Weights of a small encoder-decoder audio transcriber.
Model: log mel input, encoder arch transformer, encoder norm layernorm, encoder activation gelu, encoder moe top_k, encoder num experts 16, encoder layers 12, encoder width 192, decoder width 192, decoder layers 8, decoder norm layernorm, decoder activation gelu.
Training: soap at rate 0.0036, 5900 steps, batches of 64.
Data: trained on babble in 24 made-up languages, each with its own sounds, syllables and stress or tones, from a formant synthesiser, 39062 training examples, 9.7 epochs.
Rows from block 5 of the audio encoder of a small encoder-decoder audio transcriber, named by matrix and row number. Rows with one number within an expert belong to one neuron, the router's apart. Each number is 500 + 40 x the weight over its row's rms, rounded and kept within 0 to 999. All counts start at 0. Numbers have three digits each.
Before each expert's rows are labels from the 100 clips, of 14976, where the router gives the expert most weight on average: "loudest band" is the band of the loudest frequency at the time of the peak; "responds to" is what is common among them. Only what is clearly more common there than usual is listed. The data: babble in 24 made-up languages, each with its own sounds, syllables and stress or tones, from a formant synthesiser.
# router: router (encoder.blocks.5.mlp.router.weight, 16x192, trained with AdamW), inputs 0-95
# up: expert up (encoder.blocks.5.mlp.up, 16x48x192), inputs 0-95
# down: expert down (encoder.blocks.5.mlp.down, 16x192x48, transposed), outputs 0-95

# expert 3
loudest band: 500 to 1000 Hz; 1000 to 2000 Hz
responds to: /aʊ/; prosody: stress on first syllables; reverberation; /a/
router.3:514562493476437436504454504481503462418527455461514424626472456459447448477467425491492478508458518523476410534484508463490485446512477517497460549449497507511478435499492479510519444459497602514535367485467554449549533458429496457484476439569549458476485494469492485518550467452515492533
up.0:534469458557586564489536503486474566465483473461532506534427574489477560445462492525523519485491517555516537448483450485515545488521481502499501492528482509487453517483564474457490432480453494469501467506472522519582512451495533529500482532420595563521566441491540544575522452445502486481
down.0:537405482449440464496531468550485557541537452482523409464522465519453523569473525519503461545537447562514425525551493562554453491494591510510503505488505472498534521487502566499502544466495479525483484492459465496512558519514496535454597546484471451550531541469532569500476544528415491475
up.1:522494462520503523524477491475565526464457504459530565583519443494511516494549566524522518457547539480499537443507433494430495537452566496503518529492503487627458571537539502507482511487445471520454501495446489455560529539465487455480575496464517484519587535401513544472510451582482484484
down.1:505579516481549539407487493555505539503459481477497510475484491486533500473505511503451453545492494465523455459513459549526499513510510483553529461528505426479532564540534551505460523559400507487531534536508465537461430528494536534499444536479480561476457422584488528528520442530428583522
up.2:515501538517545519566517522494446526470527477397519495477437505526485499471475500462487479532514548447518483523508426493538472549475432575514496450486532501477398535512498564491497478441548520544521511478591446487532457515473570450525438536442417508473474550498527507480468507477473482462
down.2:429523541545482454540512554402501509502519526473492524436528531453420563541567558525438493492430491457490568539450539561462537497467498502506510488436491470493561435466483478468517513470481463596558475534476519549437523473525536519547530479535498467475443464521480422434528490523538511596
up.3:563512473437506550476471495570422495522459454551485517396493529460481513479496561556481524540547455498472488508551439494504509502538520477506483498482486510515531456469473552462498523550456469477521417523467477578553499517438527465469422456471516493458486459483429487438515492453573473440
down.3:521507483512529444483513535551588431491559516535464529586537536543491403549543442494543473475548503502551498462473481428427483531541474514458503484476460472502529451558461494506472505501513445481540485511551463456452461526441516510460504515489461566478515451493509545518484514555565440400
up.4:563555522517499556526429510543566458533488544543477459508534473581543522566476508566453529547521494504472470528482511507486555545525474509480509517569448528488452571508466518474409571447407504463558454445541489517559574464444492612508476522506491516474475491486539496518425509425476516512
down.4:520513496471503534497529423494506535486542596524463486454478466409513401462450439509476488503486516445483523499564489416537536456550525528456530437519526479524439485583432513539520499525508512553464505509498509446549509535502505432468499535490478572502519576500501507528465514497496428568
up.5:523406564544483529469496451459530519481459520526424528515465493515479523422517435507443397570557527505527445525459533457525513534503475466517476530527546512515536516493497521461492495420453521541498453449468507517521462559501435470532533511475511510564515466530414480517476485578500532485
down.5:481428553485571480500470507511541517543447563579492435459552516459431548580459492514552452498494505458511479490470506486513514483498587554468491439497553477465479445510517462502494537521520492542523511512559493569511441501487513571537582491546506415518463487564450484504413478564495510508
up.6:562568506534543530469508545529520450494420493516488493583509496454503485504524504549480475507582530503513526499488502452541446527484498552526484539507533528538525540507586520572475480466461518508519460475541446474448564494523417479483558460561474507452522460598602501565494491494486445515
down.6:516527518524428537510488498466572488507516510500522543489522493551541510540514514474504470496466483486541479498554543529546544546461498510474463461492617470457492505515542567513462511592442549546520512458477480491478485458502556440436445441501511462470474488520473538536520584487450467552
up.7:444502466442444503580564503485463500504480519481559494509426513508543414513499512500501502539445532507516490466538541492591470501528440463490476469522497505499483569444447544408506476384517551489564540497502496487469508510545480550479493523475604491481556486504487519447468435570462432514
down.7:532488493475522489543489479481476549480576554435549472471500495474543478489489474495505493501544483582508496451476476514444483466488490481446531487472506478508486526558552455455567545500497471554503497537563541516483498382461477475584532528461519490448499492441560479479435510471528441487
up.8:546509498520523457505529501523482480488490499492436468508524508440514464494531457475538556521578532485498538504464546460481413571451452514571483512456469495474516497539461530477499517499496566492571471472437588419470510538561485471438514561530400464542478471523436482467529526504522471502
down.8:572597563571504441496533534524536507441488508522478514449488524519482522469511522525456457480501530451433505532542536503537486505536463508491498506511557388399445442601434530495536463455454488467504510560455504508515468455485543535475531511453487497490551509510428503567467516519526509543
up.9:517487495478479517466525498511535540470534466456470603473579525488560498532429542545471491549478492481494486522504491535450486491499450558475468438515507498427483517560560477512428538436461412552510497518460509555587514506455540498413481555544481515502498467497515515444497464532496538509
down.9:529468562530578486445538554499529526506471517495556505464489535558386504518541514492548486543499471470513455524519449495421486477451523503537497553495428513591529520490513481581535510518521470501491482471517455522468518505484460472607464530417544502505477504529443459357444538565495511607
up.10:434591493498407517572541496515436455519465515491523454510462494501529484524494462534550524494468465523452489500510548513518413554554442465394495445499482500513445521492488529436486469480487420496553469474526484455482500598452494557511490429496574436458512463518638507498506558442518461526
down.10:499510510557524505532490538524504549506501488473515505442508555521569509539496501530446499494453551485480519446474367493460580463494468438425477496498458485482591436531507476496496530492512524515503422526516481510535484410479473525529455436488495510498426532475486538520455515447461478544
up.11:452497458459497501558519491454522511569518416475551510500529500474409504539503508510474515522492565516454563461520408544427435499580459511522518504471499478538486500439480526494472526562486500517504546466558497557499463495473522542479455452499500480456481439523602529446477591429479477483
down.11:464498514545450476403497526495445485513410553453528540506505487481565497469527451460526535579531468527543559539515452548402516518504462491458506429473544478392518442534477535468497496551435487519540430457459522437529501493496532507547593514511477548514525490422525581493475455504497574457
up.12:486484510515422516552495525476471477499465611491484530451515491533524483380475488507460560442512492488482493509508473461528451418534501547422471492498446512466513556397526478502539509508439472486434479523591501494494532498548456532543589529472472500469436482517554488560467551557512466501
down.12:478491492449495503525482493465455476520541468573493455556499444478543502478473572441509465542531478470516443561435437549462483480538506493454521461542544494527529464530448423492497433452507583471493447522514539472488465430550516456508511546497480540530521534478447557466422517469514522469
up.13:463488522510507545489478433518523456477448520557486562516466545522536426511549520478452474521534509445395510492470507502546501529550517467496520441481436532594468488460501550490519466461484515499525576525480536496457603591443493560514481540439574465522411521536476500577502473508524524528
down.13:507456465438515496506481468537498496456442477568430452415491514489436557455458488416487461578390560515511539530512596573570516524514458456517524485527439520511472400552499508504487585489511520507487524532470454461496455493472479506440567551559505553512477500513476504439450519531475468517
up.14:511440453500489474467515468444504469450519514505497559449468504516472460500506524460494430518556556469437507496478593530598587506440453602458523507444482539505540466497478485466536461507483458442516504499458497485464562537525453528503559489483494544534492483467502553544508513468493532477
down.14:453447533505497440452540498414483491482585484428525548531541579468544601457573569477471521454527501493426475470416564485443531499470459450561499467489452503511519445507503428535477531482515494447523516484478500487448484469500526463531481419542511562452501546488557558521462549456530523401
up.15:457540444409487569534427472527505470519492515445493473508529500529516583548443471511478479563465480501571544497534518498492535482551560482468479502547502467528535483514494531421510460487599481500583478473474539463526533511510548546437545471519587495506480484525508463476465522420464502468
down.15:463467506500577514480478503572484528490479495436507508485493456415543485447475497590467535529515498421565517475480503485516553483442494417482450505541478497453527462465450462514533536539569508500523502478534498495530478473540479426466484452452491441468551487485521527511489475504487580567

# expert 5
loudest band: 4000 to 8000 Hz
responds to: /ts/; /z/; /s/; /ɑ̃/
router.5:456544497565525587515509484536439547494434526504499493492511517522571482639500483395504473454527505507507495497495459460523515490544445496486506546468519497502540529417477467482552560495484520473521492474628430548472474631470529494486501527527538519500560503556507505453508446527489503548
up.0:468527512488443461588531426535468485463473493488480405522505557529507454445526532470503501499529488461469528485528491518522448513517465462456558501468487503497492494512553411490468409557459489425532467492571496500539503485510518543415590473470487514569437524460514427552542519451436508565
down.0:487523509532489465401514503467485401444467470525499423588513473606542542519549506449495510549518474540515454505517526505473546505433523454439526453452557459446554528525501458539473486504535562453445519536506554478513453477568502561493455463476548484437484460518452534553538500571470499507
up.1:535516454532433503475508528480496542556492459488485459558540446479522549482504452433477537466534519500414510545537511549525483519592479544472534493490509517424446443496474541444512420459596501536508527403443538500523488539450488535539461481444561520526520434555473456487528473509444490530
down.1:425494523440511587526534454572493520530447485542472474523475592539477521541509490425454488569501513490512501490515485608562519508454531506460496478468467504407561598528540520507452567465505561517527491532457462474559575519471510479523434511549491540473506536531510461515465522592505460418
up.2:561479441492550464520476485572481425551496506464568444463434529513506437406532422475532545398525442463468539490576423521528577494565500506506488563495497534527463446531449510434492560479433555589549475452470528470484480503543467522512567465456544508533536438512499480460511512527476493514
down.2:449555511522556536499525503548443500505515460513523486486582442510443492576494460524445517518482482482511521464540466525494489420592465534476461508461529449478550513471577498595484512495443482458453452506502508510527455527474543438456544584500557414543453579421457429560504523524423466533
up.3:529490505513476522527531456447538656451485534581530527499418476511442515491472424482540516511482506497468479540473559511531503446470487545384485539520526538547504534568495405506489484518548538468504516484464531515475546368520503478520509473514456521502460523562574496553475425540482474540
down.3:517466586481528528516456521555556472565461501445474454556565466500519456414491509445528541503527537441362576590500552502492461586578591492531492421479464486524522537507475503557519518489488517482513464513468556558541513461469557467546488563484525538505492497491446454463491479538425472467
up.4:522524538501526468461600477480463490473549452505454504482529554512441551449500483485547495497522480514575481489438487478560586535474533422514538486477550570426536567421466470487585534479496435590515428494583494479510555411537484510528552529474530525511485450526520523475480472533442513491
down.4:557442450454507530517503492546543493463538536477536444488438543496534412485486555530512518507519493487558533548450525469481508531466565447473480517467517506482510468499501505559519404584533525452438483466527493523503544497537464477525543434549500510458516563432546608516542468479534543498
up.5:493571536522493546533505486445567504449446546645559520480516528515529533461491485484493486477529511527487533480487534476498443464472512485540517512526478543468469483473507474574531483542458520477509497493611568525504431407480488516496469458402465500440431509475542511448398472505506486465
down.5:547539462528519445499468548545548483488496478547440488484484482534533407494480510397507495435463492485462533501550576502465538424484523520436556491476469520488416511553533442473514490453505512545536506493442546435567517409497529481555509414489466466517500591486490548459557563488509490531
up.6:510551504435474524464438496538555431509532509519487496439507431438569506451425451479521527459527473483485454512519511507536568489523523498470480459524495479506483512553490456473465469488497549510511417526493535460509491457484563495573422449573442519396446513490527482462467553474491513507
down.6:483510533438591586485577536430510490523486550492553546456503502514529527384478504554525549596473521490466514568537481507467531493521534518519549548491518552535527564495472538498467448453480516441534602475483464475460503519504503465507420488470496496487488388440466471499503500502527488442
up.7:495531515437517503448525486463577502571457516436477560476474572525440526503537518532547474454525528573495506529507465472469455523457505476529501503523538518470500457490517523469481575493443472496508478513464455543541467455503471469438549517515542502509494476420512479437491486472457558528
down.7:537465491533466471510511551446439514502509480474537449500523514471462479434499501620511400470503523476552501462479467520553486423513508466500489493499418461484526509518460519465506450524437511529473455489521495545511456514471536471526526519440461559492477505518450393482547517517521524551
up.8:459448476540465519560574500513571513467540503585525522591531480543461557528425534493550563539487489521492485510540598468488573456462538520488510507495576511493525458491549522450504513490476505572482539563473471551401464504449469468492546506432462535485484476509488496459483567441456534401
down.8:532489495478553505527505536454427523460585445449529506501476591540450571446566458442487444534496445453419550536501569504476441502491516581462483546502474521530478504498424573511489494485439510492505485430486522448496468424513528539471507505524585475425507513552478546481513533557433494515
up.9:609442535562445526512469454490457504507498459557517490497582550454443506495470435566570447575508552508463436537482486452462532523555470489552482460490488504478553515489530459497506436443496493476482540568485501566523503577488481451450528497572435503404561483486479462519473440493479457464
down.9:489520478474528523483497500494563549596533547410519537452519489517516514455477491617466619451548498436531467499505514485497508456440453529552507506473452546465547519486432479462495607580496447438507477537468563536514439487424503487539513550554486560546521511538506470499535461497459552465
up.10:520450521422555507530514508493502604497540418557561491434515522487455493505526575487560564430512522477520516473519480477505475480519557576505544483498498523569516478544459499497532502487526528466457477477425481471543446451500510506508579460573554489529503502522504546440494488425476471520
down.10:563417482476532490521534500482396507452508437514557470461539528536548506454452431541548503505501471570572546471520606506542528475539457559435535572506534460471508521509492483474533525481582462449493436469508583589498522539528512467515463514499522520545567533507468428538502446568495494454
up.11:494495426452480532448509392501488477415549446474448455541493481537436463419439568543437526484506466515481490489504555562447548564550473534616487432525533451480413502465498512529494499480563515507443483398516447490563456550492463502525504556508499482513521464515572552537494468518477483493
down.11:471498521465479474544512537570480421510484492529478495472458427415502455598485448457446500455437498582556500469564516441468569543419370478444467558471470465486451521483506560508493514552505509454483526575490436456559537495555522507491531501497464517446503507510565485441505493461564444557
up.12:522521475481548387527481491533476562566509500502527495531443483490529546488479417472554498512503528435567453483476533513427497490510471428479496504510508509541506522598497428522542558496572545542552438439424504435544498497475498471501517447505529549475484521431464483510472576510496560529
down.12:495546472499535542516461471403515493449457466465530508533495523583523512523488542415534483553487542538510486471493490484539502556552515513573470525507487536518535543499446522536467514551495515475396480529501502531524517527540463492488539537499481506475477552516473494534478489479482446605
up.13:517525522461491516451505511464505481512543528480454521479495480525531498498489557537457408420535495502485492484444503498488435485460496517506499507489468452527512543510533520536564454494443515553436471574494545514516442441520459538517547456477475523567470507505454515449519452543531482453
down.13:539533498487411536567539530491462521508467464497566480530474531490528478533468426529534530530467521523509480511463465493447425493512486551526586517515533560524486446525431556539489575418476508578478548423529527493516533419564485468451519523495475533497441542534601463517534610514530458529
up.14:522616494493450474522512468447531470438516523571492557399586529480463497469514475503477517520504489516440561499503514484491411484465526498523507529503488525488528472461432496536517394540520470535490404551486495438400512544498519467527516481439481533520545486410475589497540478430405520487
down.14:545532536511449463513464528514574487467589482550450483390486451528509496530524527410495481443478520482518499493511453522522526514508535412415476474523480461556508478546554490484458472540530525490543546410492518554512545482502448572479451498554451481467439546513527496498548457516517422477
up.15:485518551509438404512500473467487458507545461443489469525527486505507424517514511469478476408459466517510488487409524485498483526506550580532521571469456504529509558488569500519579495510450516525474473480462517433408457450512434564454530427510507469504463539473521502502552500475454516465
down.15:550465524419472597535502472521456514520506477500485510399515474447482467486475512536560552519496462572552431514569501482453516505559516475484518499465475445456510427555476525490499564519493508527557490517506514466465543491452506470512555499526557475394490494506470576430462493439541506433

# expert 14
loudest band: 500 to 1000 Hz
responds to: /æ/; prosody: stress on last syllables; /ɛ̃/; /b/
router.14:538448546511457426572463519490494405536508499503511544455554441510457448481516498528452535539477534508465539495452509445526551485476534458510454490505436473498497468510479487400480468488483482543493577497441494480541507461439523433520556431493528442496432487476480536439456493531495513479
up.0:472497446457497494459432499408545479544492521478502470519489550515526513477530512508515483515510564494585518483492454477427562454465479489460554469555453479502491487521579488552537527439502492472579475575560549517437429486535495482489447513428503441513486546477521544501467555524533494397
down.0:498470506444502505517429532450488579470550512508437519492554482463455542481477487558518555488499551524506519473531496452468455568512520495434482402543547438509445507461484557538523522477455488463532504421508582489478490495500554519524466515513492517482450500519436446544553515517499514504
up.1:524474468411453473457529499487597504414519509472500494433564453468459456434473560484490463555511513504446522513541484420464434533582456583473519501455498562466520570483513514594493535531495534492452499560502543476472468525550517441510559519520611495437501528446465447524489473506485465509
down.1:460482533535445518540534570529516557509498499490494505498500555536508502452477456468493541470594490487517454468492496549495441479485503456562494501512508504445489468553435462453528527476495482503469500499558443440491495541500465503526499473530499477529520526468539481504523450415491529514
up.2:489503475533543506515478515506485487551471473514555518477525486505518550493506466472483504459509512498489485493505511439508464557545516588443526485486468493510528482553547453568500505508501519501402521509566490486483587461496530498532466471564435497502476477498432561506468526610458518504
down.2:478511493543579493512474515450476472504487504584527546520447489483438566477491533503388551523504535466505457499432557515471480447512474537461427647519537490510484492538447530475508587446515495534526447418445530486516510510413460504463431513422545440510425481489532478526450552515493547456
up.3:466518500506562488530443502520553524503513481500444520498546505529417472448522480509492585561524489427553499486502509498456496436445474552497513465456471512574465468488472485517578546499528500483548502498465496484459437563447485577501504441491446535529472461480505499538492526480563446491
down.3:546510520453526529471488474534459558483482531443510575492458492570443449584532497506440414508501483509542569466479501517543475559478539503494484544515549528539513508532485532491513479542515549491522423469527471418522564544398484478535493632477539439485538462557481462496473482501530530497
up.4:463523435513484509555466466550466410448503435461403500539450530522520530511475496483518451591462450501551492514489546474552461473522476457535527525501487540426488520429467534510553471552555446551558496496504495490482551469495548470488478493488504471431439512505541413448513457510517499549
down.4:522476509540520426425530519453577509477502535473481531498479473499472450434531464467470522460613487480471437491436502487496459460486553497542486521530513512456496532575480465488499471537602484438486417513490500510495519575452523548527470439489546468490505464556482493501520541503561492510
up.5:470515471511423430522512493544473499429607561429496487478537477555523512515510519565485469524478477537538546485528459550461487487513502511551452503512492530511461468465508537502464413425468542529513524518514490501473484531481561535477514508519555488494588542433435483501567539447495511469
down.5:452490521501458483535507535480478481442534490490459509448539491492562518532502568458479503488527536557567485488413450504583498455467524473539515468474549462429570469487553521561524517487544521509515430503513508494506500526474520479483489444539521469508414495520566416469476529565527486552
up.6:521485480562414468487450483524491515459503491477467480517588471460497465539506458490496520447469529507426486548483469453571504378476478451516522583456474491492497514488537576491531466503528604571445485513509523496498512531540461501527464499534569483516479485451505499571476557490492513491
down.6:456501491513462487505500523480548464484491475506485526464513588571520494470495433430547513466472512486507514492483525580516477531489489496511487437489491504513533446493471450507460431439472555456572505484476474516439555497602528580460472488603473565506513546436453514603533490474500519467
up.7:546538553495500509578465465525546492445569490479454495425418512544570545481518505534540497511473457469551503468544517464539472497531435435458506484429465456513466461433502549576484572451522497481517540513497473530430490475451531437576545530492533488532502541541466530535529520534480528546
down.7:515417544463588478520501544470463452507503534521488575528486510475475503526513426500515548459500473448543514459572471459512544479515493475441494461497496500550508478487516473508497434508539501405474453445548498410516465582478446587558450547601495525510476502433518462478517520529524459504
up.8:479524355469467511500507559490488520491464459489504503539420508416474468519540482519511489562531507527544461503442548495480485491554473493503477588465460471538506534560512485465511454472457496415469427504496446497520485544496500516498568497421498516523549542607513507510511511585477514455
down.8:456472514508514523457493429442538476540514533420543539559535491462511442432541536504468459484461500493427472517491587534540432535482532459542475441495530590487515466457560435532516463480551455538479412524515439500449534547475500549454540541482494510460466492514562588490472494470485438440
up.9:476484558500473439527500551567528451501538456472460490467523503541547513529482542519562485508577494508487473477529479579415492468506487482455520445479509491526496511478462452540540546503465460515512554496489468477537454430511480539534568466479467530512551516500593558585484511444518445498
down.9:555508445511513392479518503484519439509519487577473525475509504507505495551505457470530484476565474538559507577535478505548493484504516492503471540510435510510525500472541525427556468474447528435498449508471474496440475467538484472533401521481552475585477449500415552517582507546536545540
up.10:535485598471477493562515481454492435497482448500454496500501476423519596586503490505463531526471476577487504496469566589509417492516438481476481497488529493518490554410443491544492479458453570534508479495508525464483493477579466497481531516526522472485520472458557453544499444545495477488
down.10:505423484530612440482430492442534510484434481495468399444503493540483519411495532464512456539510494484491578477457468479484550578512504464501548537496546527415504504489522421480490495500485582542525508585521457485553506494560494476467569551558486496527459486586492430488563428497448508507
up.11:476521474513413538431528452507426526527484500454513465483575419459509437503639448532522491593483527497531482540540494436556486528462453489479451460486489501454429480504501498497494481478499457445486524587478448475524572499486453415532481468414504485522506477545448550538512551522507487498
down.11:595431485436440533475496513508519585551521451534492473475431571504516569471479468450479480525582491502516521444525593499539501507524489559468505546511580456527521538533458447515523519503581492500565407417601403423512511498477510535496474485506402580432517566496530496488512474501492540504
up.12:456452536555518558557558543431468493547538581488521443596560526525520522504483550456546452490460453535507444476519488542466531454508520499423502497512555511468513528460474431543496484427505498523594469498537482487538502558455472476542464478551575486487550484461480467494549484568489539558
down.12:518501525529528489515481469429507517541513489485501430449512473464347510525485502470389549583489500505489496450468456511498478465507534480490537574459514478513543468476451491446434500520480505502500454481463467464481501399440518499460456531567434511561502489465441453501521530512503448432
up.13:562503528500453482511526519515534506476501468513380514525507520437543473520466587478477526484532497412457510495485441459524500442497538493414466484534485488533516524477519490491461461578464556532502482571479421562627438483587524474472537451557558507471526575448490460515507491484505526518
down.13:499487523549508500495545445570533485479435502411463484477549516506508422538508440452602463539506492494438533471533536503508528514424505505538495546443554482492513413495560514465504507472480490512544429555501474501464472545547514495468480500519474428421497428488420458489483461550536501476
up.14:552522565483410532413479422540550406505465493469533518543486423488529442581470466478488519475486491500493466550470575495475490456543567532504494561552566477474511483474500413501438553519516472514502440506463515525546514485515460431475607501577557477491536571514566530471500497499479483436
down.14:484486526559457519530547509593561497480473544508534496468502573486502533503536470546519475514416482583476523512495485498469532516537438466479496464496501543565486552547576448543535454428489479497485482491547463490412392525462468484523544444542456456491468473567516538511419419576561535445
up.15:431540529441507449572463487505535444548394515563514512516449515464478542445470484446537532461431451511505492483494533545474440528555444558452479513511581493483512488439535535530506560497468477536471429492492485539485496488448553424545489467566566468452531566500521495505452526469493488443
down.15:532470463466482494537483469519493497536471473508518503531567465432443487494551530458486454496489480612586504468517489553475545529513535458557516545504510520494543464455517475509494512495483533516549482614520508413515477529491486496494510437511442497539538434570528461395474506603504525493

# expert 13
loudest band: 500 to 1000 Hz
responds to: /ɑ̃/; /h/
router.13:452521444479436439403503522545443535453468509481572481504518508512475409457499498562489484474486515493487505481474446501453526528453487424591562457532448522471557446554479506531474535452499490476490479516469483461495518478481440483469455521446493490495452480441479531523496526549525496518
up.0:525420509430521452545537474489535521567451548539456489510470532507441507513522528527552494477490507478507597512460451459528552495484511563571428507514609473495524504493481447405499504450440504442514450374473506531548527477512556533474483566504500515525520508423486505492492467516452450433
down.0:503408483545436558439479533483614504531487563457494509480509429513490476536517422533480526480525531550393491517459507515531555552462506526419547566461436511493489474526526534496568518517446539508438550516467569429507432573475491534559507516476513479493534497541503476517559569484533535551
up.1:494573489508439562513476492550521504497483533481488515538527482518520476526471521551484535510513490494492489538439545482505355456532482505500524463430493520488534471518437513524538542534500527475482469478571482482520490449541567581477523509482467467560433467596495498501439461476469562529
down.1:516496532485433511496483490501554459558491487504511548502486484492497393529476465518566548521615541493577423527473550472473510500426457545502540562502497552513444495532522465565486556603470468532493477540500545531507518486467502501490471559523496456539552408515534501495469476537473475557
up.2:472474475472568479483498545456529524558529491506425525463497473463554469522458481581459487504509519487532444539544541504496478477451446534488536483537399560515433462449448544455481476517565548566492549526547479490548470506468541486509393492478483496542543563523456504467446542522475449539
down.2:544529512510598480538581498478544467496553467492507542507580450501491518484498493522530523565469521478465486512453447473429530480510511543468500501497520484476503448526500526505471475604543491452519526551447513460572451484414549525475419512503520518473502454498360516536480472548472455423
up.3:460439469468529514547497512561494555485499480510410517459481539541564444502509559495423509528479494452531534489508472493521487522507488484484511505495516509517476520563441465523557479603514569461495533547580467529487505518545507501482540551459514533468454524484441460593567384445507523409
down.3:438465476474491502584518504534509634490504503486472496528477535534403472491486483486475464447544456532457563479510472482580520521538490426517560514470464455500595458414481574460533442455532523471586464512551533538515501486472496487510507510463539499464539560517557497443541517516567453427
up.4:503462412567492449466513469452510532429421520511514556524457472471470541567542473515536494491489512529583535492474492482589497471514478482548494518481533537517420436592492451481521412521464571502458450516536471498494450512534522470516577486530495491480558455541482510410534477579515526544
down.4:493511528521483455501478455499528555501478492537468475464505502490588530525489469445508548491457506465516540534502547469549484513479547456498536454513367517493554497457479522525486618511472534501517499467509451498460456422545490485490497553481456533483507482482497490516507609494514455510
up.5:470485498490545455434500453465442465478425371504519440517573608528544486556450552466478510556536512513502503527549527487495512541488514483496534543523580445442483500542535497541477490494461520484505505450516519508523470546457504431585504487517380533485412457481455514537518522453506485477
down.5:434536487530638414489485485486528518526497576454524552478569551502524473534493559518499487477458513503461546484443461405478492556516447505507506500526505512507397470493480480553475494503538466472538498485457512515497566527511463495556440475491541542432524563496571472466472526532575522532
up.6:503462454521479605471520479508483512568489545571568510470488509482557483465532525504496502451429536435507508480502474542535503599469468534494456532509508457536478470476487470479403513479510590476536477486512487543471467503477446491545438461510473530444582478461511433540462492414526536525
down.6:528465439554562450534407510535499527460524514441481480430517520462504416568526476584518561481451503482544462446462453525482422539534455517531547535455490509529470497449463572498463479490538562476569496512462509509533550499515491518501511484486512518514537453522473471424514444528506532482
up.7:530493534493574531503515437535549435576519531458458532503569480525558505516559460504467480497588528446498467470537448444469535541478458532406452453510522516502487475492506513483528455477512487527483439531448531468534480477527529519454480484514509505384495550532487522582427499513539503530
down.7:502423536480566489557503510531457404517506560525556498465506462584404460590541552510473443491429505504471466510519515498541474487469541454433546565451529477536513499557504432477502500485520552503488523472548547538461496558525507507531483434411407507517507487524510498419467485565552537535
up.8:468471497512473485546444545537577466496415411495585552461556492543510483529438512488492496465510462508514442518448512559502361446562432532490503518484529493494585493508541524486481493495512476481512445505503493462456537401501508472499525535549550491529535445441478483494507495419503537510
down.8:476561452496478485431496510490518552537568491512575558505524481478544518529511448554486549476544517484578479471481484476442513473501483453516481543481508509452431465518444473496571455549522491568536470524506462542430483498480491479497562548464509508464576451498474546561501460509513448617
up.9:505531517452556543449472420527557523432552485482518504462605490496545509468516511519508488547512551477525535485489479517504573447456443561537494511466499460501491466521488501613491453476540549540455501502483491551491490546539495547539477432579555470493519498470580506555532506490499495500
down.9:552444465458473541549472484519456497520512560589490445541487633456513486536506510448447482464542545421482573490592543491491518486472486428483506524522489439531474514488540482513529548569563489490519571429537505501412489521506470544446457506444480524493503593522472507452522448467565512499
up.10:535528519517541518561506502542481533480493503464445490468508544484494520535501465465538498501542490483527510459531539491494482490508412573455500474490541518529502485466487523402541570476552466493514564457499470467422534456537427525555516406478571552500501481519481471616479477508449441477
down.10:438379486518497409482562493482532545494457510526549533434516490523462508539574515552485512461434523525503515521536454506463498461485503443468497511492525522490560489453492518501491466508471527499468467515501528419477452431491475565485495489492472514493506556489578456509458443493488572522
up.11:522518499517554500500483449487474517517467531556475476494504477518557544497524464446525549503438502477596543433475511477468467486535425498555555551498531523473609549485503476476506529492475572515518496435524493489436459572477483532495589455489545492459519576536510457516461487527520497507
down.11:494481536524568517494476501557445490562438502421532467404505534531514463511552494512461474477477522537427494534532538525486487507489486495485509451501584547481504561489428537529538470498463542547456535504545537504439488496498524446531546545493546472487437542604507502524506445498570433527
up.12:405482458474522510548491483474509489521440491519383526453563417497530509537507528552540466511479490499487526475522476568476476480495452497536498480512482538529508468487513516462487534555460516573526524455509493653480544484556494525466424565558528539512539429418550509465492517484480480493
down.12:535467510469575470512506530465520504473507510504478525479541509501492585507483479490473519513570466534455538463490492595342531492535467486449535467543432492411505542457491510486537465513544502519542560436496498526452508563550497523532563517492463463503495527489515481434462495493521540471
up.13:486454508470511451521499532537515451495485474476461538495436513557487479508504465468472542481537498453433463555451513514519469524512483501497493454530549491463438432524470522457410504460480524558496489447448451509519545501521516452531483511538404532500534502409469447579497505490532554549
down.13:467526537578615437518466485525538496454522557433481493441502577525480530528491484499490461498513502461484519484460480457428489456435530454526467513509464505515499475477528452466446499538544543543410490482503502465548548568506530544509485506487527556487491425513436475534511541490484494525
up.14:446553527539506532555524489533625423498462517497400499465537502564583466522502601488480477521466530486459518493485444493489482485501543494495527517518505510487513506427518509527546486469440461504524467473459484516524531496507534531504480599463533533529548503506465616439500464500531485513
down.14:540464531517431464581463493548545463505453520493520508510472360515547478464556461523463538490554532502545445493449543493542503493442466539599546573476431483398505473528484474511502526467508537462489487439574424499511595546550493444497448529445487507504504481478505517495531531490489481511
up.15:456534434541491529466467548480457542464469430464540523472542463448495499493547529507467457473504494491542554500529502470515453511509447514604505444536474449509514479474492449495465491538572451473531505560534473492558516500497474523505501467596481445530571522548428516471536433578446501526
down.15:533549505494453520476524516406420446522569426520470476474472494456496527472541540476553564552480471488479489529515504471494519498488507503396505465490458537477473501480530506497428541468450508498455517536494500560524493482515488548519538466490527568477422535507410505513586436496449487487